{
  "dataset": "flat shapes of many kinds, plain or patterned, on busy backdrops",
  "train_examples": 97500,
  "encoder_stem": "single",
  "decoder_activation": "gelu",
  "decoder_weight_standardization": true,
  "decoder_attention": false,
  "init": "kaiming_normal",
  "residual_init": "none",
  "muon_scale": "original",
  "momentum": 0.9,
  "grad_clip": 3.0
}
Rows from block 3 of the decoder of a small segmentation model, named by matrix and row number. Rows with one number belong to one channel. Each number is 500 + 50 x the weight over its row's rms, rounded and kept within 0 to 999. All counts start at 0. Numbers have three digits each.
Before each channel's rows are labels from the 100 images, of 14976, where the channel reaches its highest value: "top examples" is what is common among them; "lies over" is the class under the peak. Only what is clearly more common there than usual is listed. The data: flat shapes of many kinds, plain or patterned, on busy backdrops.
# convs0: first 3x3 conv (decoder.decb.0.1.convs.0.weight, 128x128x3x3, standardized in use, each kernel summed), inputs 0-127
# convs1: second 3x3 conv (decoder.decb.0.1.convs.1.weight, 128x128x3x3, standardized in use, transposed, each kernel summed), outputs 0-127

top examples: gear
lies over: gear
convs0.16:422498486500582533630513477470441461420401556421493452524552524483484501501574484550433431544543546508477531461537551485507534523490533517565562462508516554495604528519597532424446501506474536438480531578424487472537479469513427463427538467498456627482461560520516540504462542456530509534447426409436470511492512553575464546522410494585562495397467502508478404493358495569506529522525
convs1.16:559497402465488438445468544505522509531536425535483491486508504479557562458505556564496583461413524525612469525481480493480452448494420494529498524425459506488439460550352514515550584549511498590452514413575512435513533498507453556476485506560616421462529464467484413518560539569475545501471529523589530496468506450611520473496600471460590551548446494503511513508565520367436457569503

top examples: square; rhombus; largest shape: square; largest shape: rhombus
lies over: square; rhombus
convs0.15:472531424573451485576427504508647357549527472441392405426495538542444583537472421484534477560522431429482445454455478555451405501524531564455571537491504514461519484506548539542503490525541547442511502562484500525492623518510397467472600426460403542488523438514495473585461514481483429547501571547478530569561484478517466492491519512520537479567519561545460509486440530463468542525501
convs1.15:521483468390410511418517536403509481576520568524502476478521449509536493458469478465466528521491558478515531505503557403515507508471485475446488516619527510564451485477460465446485539536445498484536492482507428391621432514463437456494442449581508380474524526620540431473510568553533489489448452480494551447536421498500493496585469595540497524491458405436516462579640432506551493422501

top examples: gear; largest shape: gear
lies over: gear
convs0.57:581416530490450478483525453509618466508520577484465472498597430545539468478514522523463560500533601542513515469521489383450519482580472574538488539487573493405492521538559505410501532484475531524438491527512449514653423459510545545481466533442455579441553441508422489517505493438574571524471452513413437413512553488534568488481447575510514506580379558465438474466434478556479465479479
convs1.57:410557483483511636406482489516460442465596444476447509435439551428547522547530420444577425542452382412490471514449537534490462502533604536557503481538416458449470497442442525565506530573499544510503486520456521511516565487490477491396520496506503535508481597500464559548475452609431552591506529485517520448552475500459583532489514411442505501460543606478451549528515549441550494564518

top examples: tee; largest shape: tee; count: one
lies over: tee
convs0.115:519499494435460491442495483465539553504443467450479416447546480460533481451501526406528498545491549429522448573524521519604481519586524504503499472591555542518518492484425586461493446432553468526406527425524420447556430482511442530437528511562516529525519545536506479457566482497500611539485354448473475554467537532545496500514580484655640467426431499455529481559586447508487464515466
convs1.115:427540497528552496617493528514513491463527434482509474578481558519445456565557449481391524443505417520479463492620504533476443480419597472565570406470557550477392499573546497542444500435592600507510443558433579551455507514483402523487491512411473572492478517488525522528563519410589499583457496478523564497576514533545529467434489518465552523458473468453575554447524514564502482475533

top examples: ring; largest shape: ring
lies over: ring
convs0.101:466445579467524478454534515496535526518521524507466394510420454500481517503506493515481417494478555478539472504489509432476592623403511492570609499492538438501533548472558553430584486451514475504510406530423505560594518487471514445438404476589565582586553546497495489561517545536546555584491456439564445513414546526513433417480473500502471496489403524464440423509398534525561425542513
convs1.101:479542514565479522562496402554459497596490486474462532430567517544456452490481569521450488497595353472487528422435509559533429444470575541474579533549474511518481490499425531452439445478544538506533612488451512499439472499526457511531397468377474418539463512493521514490579432452455504428530506486410445526498548449476512468448435498507470433398638501495560477494490552507484599474494

top examples: circle; largest shape: circle; count: one
lies over: circle
convs0.97:602604586515426489523539588521534441563484476455496501531486488486582415463435510440482508487501582505545500537499435469495383498519512497496464518423433502500515427505359544405464559453526541441558529458553624453639475511455580546447525545487471508495573535440439584462449527439468490533439419505523493505475531474498505525457475508520577551533466608452481552530475505522459475440517
convs1.97:457524500540513578525531535527518480384512594446402488437470494556607487499487485514438437539515417583506502442509520537540587530473484591500463584470460516512476525510495445523552557546476551465541532417539539495424475557540515536554471510521465522515437574578579490571469521570600582474443484573480535459561522487528459536620390549492459451497553353455510513532439503500573515516472

top examples: triangle; largest shape: triangle; count: one
lies over: triangle
convs0.107:515456536429371490572518507540555561533508557465426492491429597517541442520428479486427489468448510496536490494461532531579475559563456505519456473648478520538495484502429523571515494452429534514556478515410492544504370529466477391531414470511526575448520549454428525472561553534571517529457506561541552425522579528425446388576478560537513506550515517486446465590489490489435506473474
convs1.107:462446504512515494476421444450389475448526410494505558623576425485425453405505507452470576493525505434511492504502523481523415448521471597541542432494524508495572487593551495471499392494494539568461441487411458494561570522572532541520517527587480558470535502616511508543457397429532485602450597515486429634480506501513489547481485456515534480456450451520487465520495578482472493505519

top examples: square; largest shape: square; count: one; rhombus
lies over: square; rhombus
convs0.66:518517419455385472551500528536505531459434475451504565537577608477478563466490457517483450597416451485538484493475499593476488540423526638458482437473462543580499477555497559531482475510500507517507481479475496570431604497389388568479512514489510596514516576511505528476474512426459458527506475460515400527425533560553481546478509491538518506359485579531571469446564560490478419519471
convs1.66:481498580413489461434567499500512420585537531513488399404486468551423532543433455479570499503511483436567547459483515441496500413440555410466466560576539510519532434435424495510413530506499506389521489484495462452638452448480391478562458483504425465496453535559585492509565567517507594531473463472498538427557487534534523505627469527503515541481486495413536475477548424452512471478515

top examples: ring; flower; largest shape: flower
lies over: flower
convs0.60:501487397429470481532450485502472490532531458425514472459528475526491535474474456475548467489534442505533534490522530463491506522407516490672574460541596539480558506538631502498469515434452629461470428552424452535440418504543578512440510542463502514508597492520549492511586426512580472541411499542514526553520610490534422523507486491547410443449531448435503386529492432529495487528548
convs1.60:505456561535474477465471491522488485477405482474533461411509509454478498490527531587460494438478584532554398421543542474420477540602515464434472516523446547510510579433486544489563486577485465581449604535693434450468535533479400480436544487463501476521498511466508543452440551508456469434509507521519495491479449562484519488468478432557497485424442528585450409526495381393459490510523

top examples: count: one; triangle; largest shape: triangle
lies over: triangle
convs0.106:552496455438564507555443519572508519512437491493526494520499417476534516517428431522658519462499531473512450495467554638534547454588476527505463551565559485519533527503441540537514442407558513467473499412400548381525347486453489582531578474461480536366497499493475485489547535470583561503565485505433540447566467529478492492562496520471571453492439478450481464487524446487493500499575
convs1.106:455505537498500460532495386462467541481528460563496576579582535495544534409497512497462447516502414671477561521490558328483454516486493515542507521476510591418546438487503489514448445511501487552459451528488504553521504538504600541552386537565562577496613501470465480486490395473482459484464549557563519532408472467521493466538526516528457562539479490558462479536549434554451570446505

top examples: ellipse; count: one; largest shape: ellipse
lies over: ellipse
convs0.51:485477494521494527533572570455503449562559463506560487535511471453540489548515492449423455480496488541567473430394506486450483550506444590496499557426553519481521626489415523490602443431487522442512504488572571534441548489534464489541442504549475608566515491441491531546448512574463507477420505524489525515543597505472373403562616487436502474374456533460480439493466526437509476472602
convs1.51:473466483421499466491522506531435550516442521406513539513470532385509485462493515496585484480585482613410462543546570487524483463458537525481546473515542540461453425503491431558452514458535521590447508496521461540562432498495595440430511502471511522378602401577414522475436507465506426421573431614482486447397552471502479494440512499496496525538534500543469574534541484537502518460375

top examples: pentagon
lies over: pentagon
convs0.0:488507456502457447574470539612496450547482577520506378542406431502392470508482533547481517420469516372562513445554515500432506502546539534561523455453581525535445513452511464421469502535482507421463484529501520468499457513526542569487479551581520537517533517561497534421545526524480621515423481456466442517444385487449574486545480478505546450649496515578468472553491540557568473411499
convs1.0:456555546436461557473581405531470540411529504542479577497504516546542485465460495418536478509535554521457496482466551454474424466471470421482496552543432419443487487541460552524453519491477538506610548517504495448586502498437494602511501466419509495457490520460569571434548499599468502419544429454487535376551570556546533463488442509423500550385463514375506534589537443542468573541501

top examples: cross; count: one; largest shape: cross
lies over: cross
convs0.112:501528579482446467416486443519499533536514547497473501392498306485432544423513540598579461529415578573525447434533481476505499503474543542528525500498465490550542438587434499570393507529494480540505508482489531472529421484479569519425492513533519469553420611479470473447619489540517555451521398549424494505525416476565506571486483539508502495531519514447535425568445520549549502479526
convs1.112:436559427523568540548488537455524408448515462461524545472513563471516482564490506472417468423586527553447475595412544476415451525510476514450478409494613568508448525429541511508487559526530536395511366540517526585559533521487544546451563521532442559472562513508463486472452559517610442503506486489538527513530495520483474447502374471535595529473527512372472517527507570549500555449458

top examples: ellipse; count: one; heart; largest shape: ellipse
lies over: ellipse
convs0.55:523510566404475496536512495518533530537477507505534531524396495543525453480483509482422478496485525473550546492516455538490569556486506537492475525545502517571454537510419513462458477525489648440545436624517528508464444511471418474601553436393465608452550534531410573435465436583506546530527575536437452496531486485413442445486410529514558437465466557527459496458420502574473399574564
convs1.55:481501456478548450477457471535446558418571399524488517556538519476452514476443449390527516492480521499434463546631486513505488488475483481596548509526494467474511508514585457562540557529460499500517463326445390487380552586551551441477428592605565498506572501491529488519455508508540500556563429439492534509453495573530480463583576523476560576512482489504416491429515488501459475470472

top examples: triangle; count: one; largest shape: triangle
lies over: triangle
convs0.45:547485503443437590469446532542460575567371509523419462501387399514567564525512498483509540481500480536489478589429470529542505518613490523497521575550488519488455463479509472613517484453421531497507546519422513506476343478410514461543482480582561529485548555450465540476508479477583470489506528508522602460495529444507556528552513531461491474520530467497533479553366524548490361484463
convs1.45:477567468482469477502504490458484448478518448523594588548532449475485383473455483451471388488447545552540513449538485465461471437409488529446417382474513522507547525536420530417458491621459507587512572510548510481502473539485602535475471599496440509567465541522490574487448494380442455569539469514521437498533470513522611450412499430523507492479453521516543487541468533553425610489455

top examples: square; largest shape: square; count: one
lies over: square
convs0.49:578526490548531449456442439523508630549497475514571522449494309470560444545524488506473496458486436589511498525492525396463475496518538544532524484521527548576487460544419478487517495512534515531480503538379479585437404519582404529463436480469548537465479577404524606585459518466506434567491413506503515549483445452501478565480539491491504511393505519544550431490496490541527540484565
convs1.49:430611502442401511450546574489565497457452540504514494451503498579525530557450464471559493553486461443546561476499546436520535417473506327487438516551505461490479514445444518461451554527484452420540480456506500481657435497496423383502473500467449410503462439528457536488589540496459602539523526544507578430554469519528517493541440551467558443521489490425526586485544485515530533493437

top examples: count: one; circle; largest shape: circle
lies over: circle
convs0.34:536482560499422597534458464520470520509401553448559500467463543552453549580527473465444445453483530506562500552431570452485547506529590486406546485528438486410409551539381526566541571510429498449525462533498506399523501466481426510496508482574554552470603482443520535561482462486556526457447377492583615446523496473518529540507468510517410476443503551534457556542483562485435518438543
convs1.34:533516483470527486503589489425523517508564500574548495490503525445644498514468563544453547486439553522505487595518467557534430516435553434504490454472572450585546558446463575467540601468514466460492487459562578497496496567499526466490485520481493602420477525498494614446549363488463385492516469409504449520565573514634506491534454549467440506490475475464562426492447468520515553514576

top examples: frame; largest shape: frame
lies over: frame
convs0.41:421520465509617453455485480423460434435499518489505422515472486500455465526631338464495410584505483570493505505496469518525422554528565590473508542440516585509517516505531541594570458430444559527460453501495512518526462487494471403456544505439498507539380503511494462552540485555483483645550532456410521549548581557514433483506492473560560499502475512564461487502447468496503463525581
convs1.41:525510553487426473502474548472489636540508456520582608433557516479524467509459574513497592386480593486458502500452473546457477442476432497445562451537498421566548500542475526469453529578499528585508571490523525485535444531436435502499493540459532432470517493488509504447488450522508476393452441482466500549445513397569505472472395574519491418449467491469518533426641451431524470425422

top examples: cross
lies over: cross; gear
convs0.4:556547502446498464455423451510466419433447522554506487526481501459479462587489470579510509491436515510524514472539505381502519537526456644613481498508599514565558484587510527462519505503538570457554522433429424527649436567383488488509535473528483555557510522475445478484529509462486534545540456574512411490542590463505486428535457564545445465391533486447486489452392477491463501535520
convs1.4:513444498551533507548494479479493529490480536458359516506530501490475491582508438480444452461490509537455539434542475580432513481482497425442440578471504521561479522433450503425456508536542412474488483459485586635418552442565406568559568561485469554342492403500438451499477504474530491440511466380509527503506556520518469522512504430533522560498495647505440572469539540483475469463520

top examples: flower; largest shape: flower
lies over: flower
convs0.10:426493535410380440405441542529421420544487449557458517486404437554463483513486502474559502574526538565541462532489499464564538500499522550518620477535592544437508516569439590453467474488422589467498521465533506432513453483488575457454493443541616520612517534435465514486485540516509535529455482616485541539521459476539499551493621521501408413457450500483466575506469480510474488484488
convs1.10:459497386637468560575517491518518466473593503454557541545497510471463445551529474483468518423459469465551550500541409513496460500627486589518456567508552554571480426433565564379454527439550429528411448593525470520558498549557487518562527555522523530399519436437469480563522550452502488485491534511498486514542541459460550513475412600506512524509472545570497495472473459519507389434479

top examples: count: one; triangle
lies over: triangle
convs0.27:578480504463540521483551469509503498520579588504491419505419435477364457523461528515537517468500569543496538489540425406454501497483580550512472512411482517520458412405446443430583515565584545507503520482428465526594568523539539545438534479520515517436608468499528540514513518556445536523588485409362474503547498500537461576467505481504486536413434560543482427469481507463491461512616
convs1.27:449515494581516507513467471442489569517540441553567567538540533575533476417501459557516459541628488618461581432481495515600505433497496554589514545545511537572536503522498502571447517465489486486508479449446559520396513473455539463560471562491489518562520513460391563475552513404510377528564524534475423473447515488482532459498460552509466543470507435499610474535598446515405554475414

top examples: crescent; largest shape: crescent
lies over: crescent
convs0.64:534570449485533463504538511523570483558561534485425521538419437472550472537514513373460469396497525527452482444475475594479482504526514570492469546466510563582546553445407488449513446376527525416456548475481611567555408464537568545468438573462471529493605455465375522406514515519471456565567519483489492521572506514509407406482543497516577485485478563486453520526508506538508558482527
convs1.64:553465521422515409518528460483506484468499452505525507549555449552536571445453512556513587585441440510522559536483475417446361505460493501498539562515500493429480385452502560530458516522466513477490403549481455493521466578472540500600380355539537558488456437529491574548490475489520535477432519602553530542420500525497537486576504459483431558407472463527529512550577488465523399509469

top examples: count: one; largest shape: square; largest shape: pentagon
lies over: square
convs0.100:555482447520525488416444445470497537475488401518480489489477569518555522503385549524508523443470439493517460444415340481440461468515454551549546553464537512514508420527418534521558462573664551442550470502530548493498511542515535496601460561590438480487520469520552517465370494530406603518511519474485549483517542558572437444499519517496472417536560490535471525482564443507491477573522
convs1.100:440603507563424509524567559475551541458451595480507589588501494531448370440493421461502501564518535522472447422532520529534570529488574494457425485538487501512501553524512479542467578486467465473569532495535527542543533548493355596541565468514446466588465446519517532405518558515506481470545422547474503428529478537396510478382399532523490545488498582484489561489513509483540550417496

top examples: flower; largest shape: flower; count: one
lies over: flower
convs0.84:480552374453509445515491467535521472545533447543558515519511578487512532519449514518543490482507474546530537385466545444491484406473498539535540502464509484521472538672500470467482534491406518458487464473499566513485485456428581482469511482590509533570564501483523490505477471450526519524550399419526603436512550493536480533450561524432490452338596524332518545585527506484478464541504
convs1.84:493403489538519552501485496484480490497546524471512499543490516434476461362472491591469421396503469457489503541571537468456456579587502414512465562507491579558433468380526506441640538468510513486450529580476466541456496482554534498441546492388501572421513509570440506484440559540517397519525570446520486545406508425544455443450438535517504491532481504551494485530468440576571419464518

top examples: count: one; heart; largest shape: heart
lies over: heart
convs0.40:435489486502424534466427456485495474430521551424536488505455535491422490453465473528513459501538560632508532515435527506554520546432520584518571512495467543569559499478529517572477573635473541502470502504478412468556514465508555413596428503523563481484542533526507438504536589491431466520569510476545500532529552539515376482560475499507518534326440481531427545447501496481400452401489
convs1.40:572539465429497481534569462543502520623459539496558548452425486440546431428620522507497571452524469426524464548436457487487503548530427544498519545429539447380430518511541486483459505399434517554535447558538565453575469536423515472511518532467460546468550494411497531491504463608484518501412473577485476512581490445458605552429500442552496495498542556430430459483534507493532549594464

top examples: triangle; largest shape: triangle
lies over: triangle
convs0.12:532495483490456525525492480449583544487497503454612572449545598506515602471482513523513424432512519475562551454485491335463518498341558516444483532438495514479504553475521537386431544536512526462556488528574476467502607510635485520468396476482402530566515498531522499495408471502436550548405482558511542493497459545579473437436517507530499503516473576474508513437477449508504543516484
convs1.12:423533541530447560507410470558454471448471421543432561594530458495425421455500499401543532579480477474532515510546571459524444446538460555518519499465482556505588508553471514494499402490520513533514526498415455475509456476453505440605519525459413537517538572510512531529512400356467539529465511538593499544493468416465559542507465521481508530428471556528561399502396553503429593554461

top examples: hexagon; largest shape: hexagon; count: one
lies over: hexagon
convs0.24:445531305508426520455526432480526429527508498466445530678525520548523545532562532482384494505501544537529445561519548473484447505571528551487614415498484517457411478525466429537451530511493486416503503533525477599494576510436538468474497511483535541576524525429447483487427534505493474446489396534563536460460508527558511498542559544439422487477545569443442537487526461486551489510556
convs1.24:458531523451530421477504456513497521487551523553500502623580471450492456566453454563508565588438553527483578546515460522519491460381450473587549514422541411563467524475525513474535495403551483512567534439501444509499522549537522548551449472643593520528482464563523490532554476574409535533464454442540582511464477535516533418551569544419400530520542407420470492543525505478496516466559

top examples: count: one; drop; bar; largest shape: drop
lies over: drop; bar
convs0.38:496530509454510439511480516519491481558532513539399612548444434518429529503514492396510491526489519530457422488347448522449531562529497505533512378568540513538477508533383570467546459516526501516489534467522540582497431525379496587482478592479537479505484472432510492359505487522492563492551499504549561572530475538491526429518479520524489515388497528461545465550581446468437628546474
convs1.38:507520512566482501478452518528530540539446485480510427514477554433488458459432550437479491432511539482552486412592512553510544360496514545466511504486504594521527483526522382526431471503467446486477507451563431528493505460633458488460457437525503455432522444548476403510508492532529520481532479483502510542425562521508378555553528529483541494558551408468403568442392568490479335492548

top examples: flower
lies over: flower
convs0.36:501536415396366511633527471464531540546572604552509491525506448380453491476483495447536515494572620406530493476532425471529548553440557529550484490498558489517535513540534524454480509511497505466529514449408403441514546511441475464445506491538525547429542569505513562472439577523527534516481441404487451503481423503531459455419446536503531566554467524501533437524402594523491554550517
convs1.36:552477650618617527458472420585478486505446418570486490547496537644528460482493470549409436577533383531503534462418533502488504526501522557453563491529473580555508447450452527470563460452468509535512617557534565475508550506532491472526544502476495418574440503543455542520513459458478472567517458541509481544503534525457544499543511463443536522461477455556500551369548459518489487438533

top examples: ellipse; count: one; largest shape: ellipse
lies over: ellipse
convs0.33:506464475448442452587495431467449485468609507550449533532488441454513427548513501417492446512505535603588524481498449341461451530420508549519474440538471476556554486507457455583488476532478530585509569481474424596506508554525504456556474519519490514440522439508603537519492559464506563469444531351506497542512558565531478384547527516576533497396464550498573455557525514478451481488524
convs1.33:430538533487472484507448505516549610558453460485434460488385476519517549514533525546550506421463552397459520565452390587541538504589543478502599527544519513467411423528485522534491505399479489475511476504542552446435570473398571494488545489505505581554478515495411484532522411598485493524495466430553543484475433429497539618547517516448491428543558556540533559491405519549486490559525

top examples: count: one; ellipse; largest shape: ellipse
lies over: ellipse
convs0.31:566462538501519491494440561554496469459447514500557549544550491508554539471515463490463544486463470454572482427588560466466514466563559542501499525422543585474527548486436504429501542445571552494532496494514586483518458473496486505348562625488438528434531510477427539507439491419548482509473363594496539488517444521579640509457457556464464439574413512462511429483405449514534505515438
convs1.31:501491493536496476427449487554548574581458476504489505559371421517440486518561526508519557473496500408478415578424463544458463593570480489495490472542477482431442484489580511513592440482437563548467413472451528516512503540453567461453531450470516500567518467549486507556523555524483540583454541554431537425561543541468494531485472447458514396459659586481539478401475556544521456566555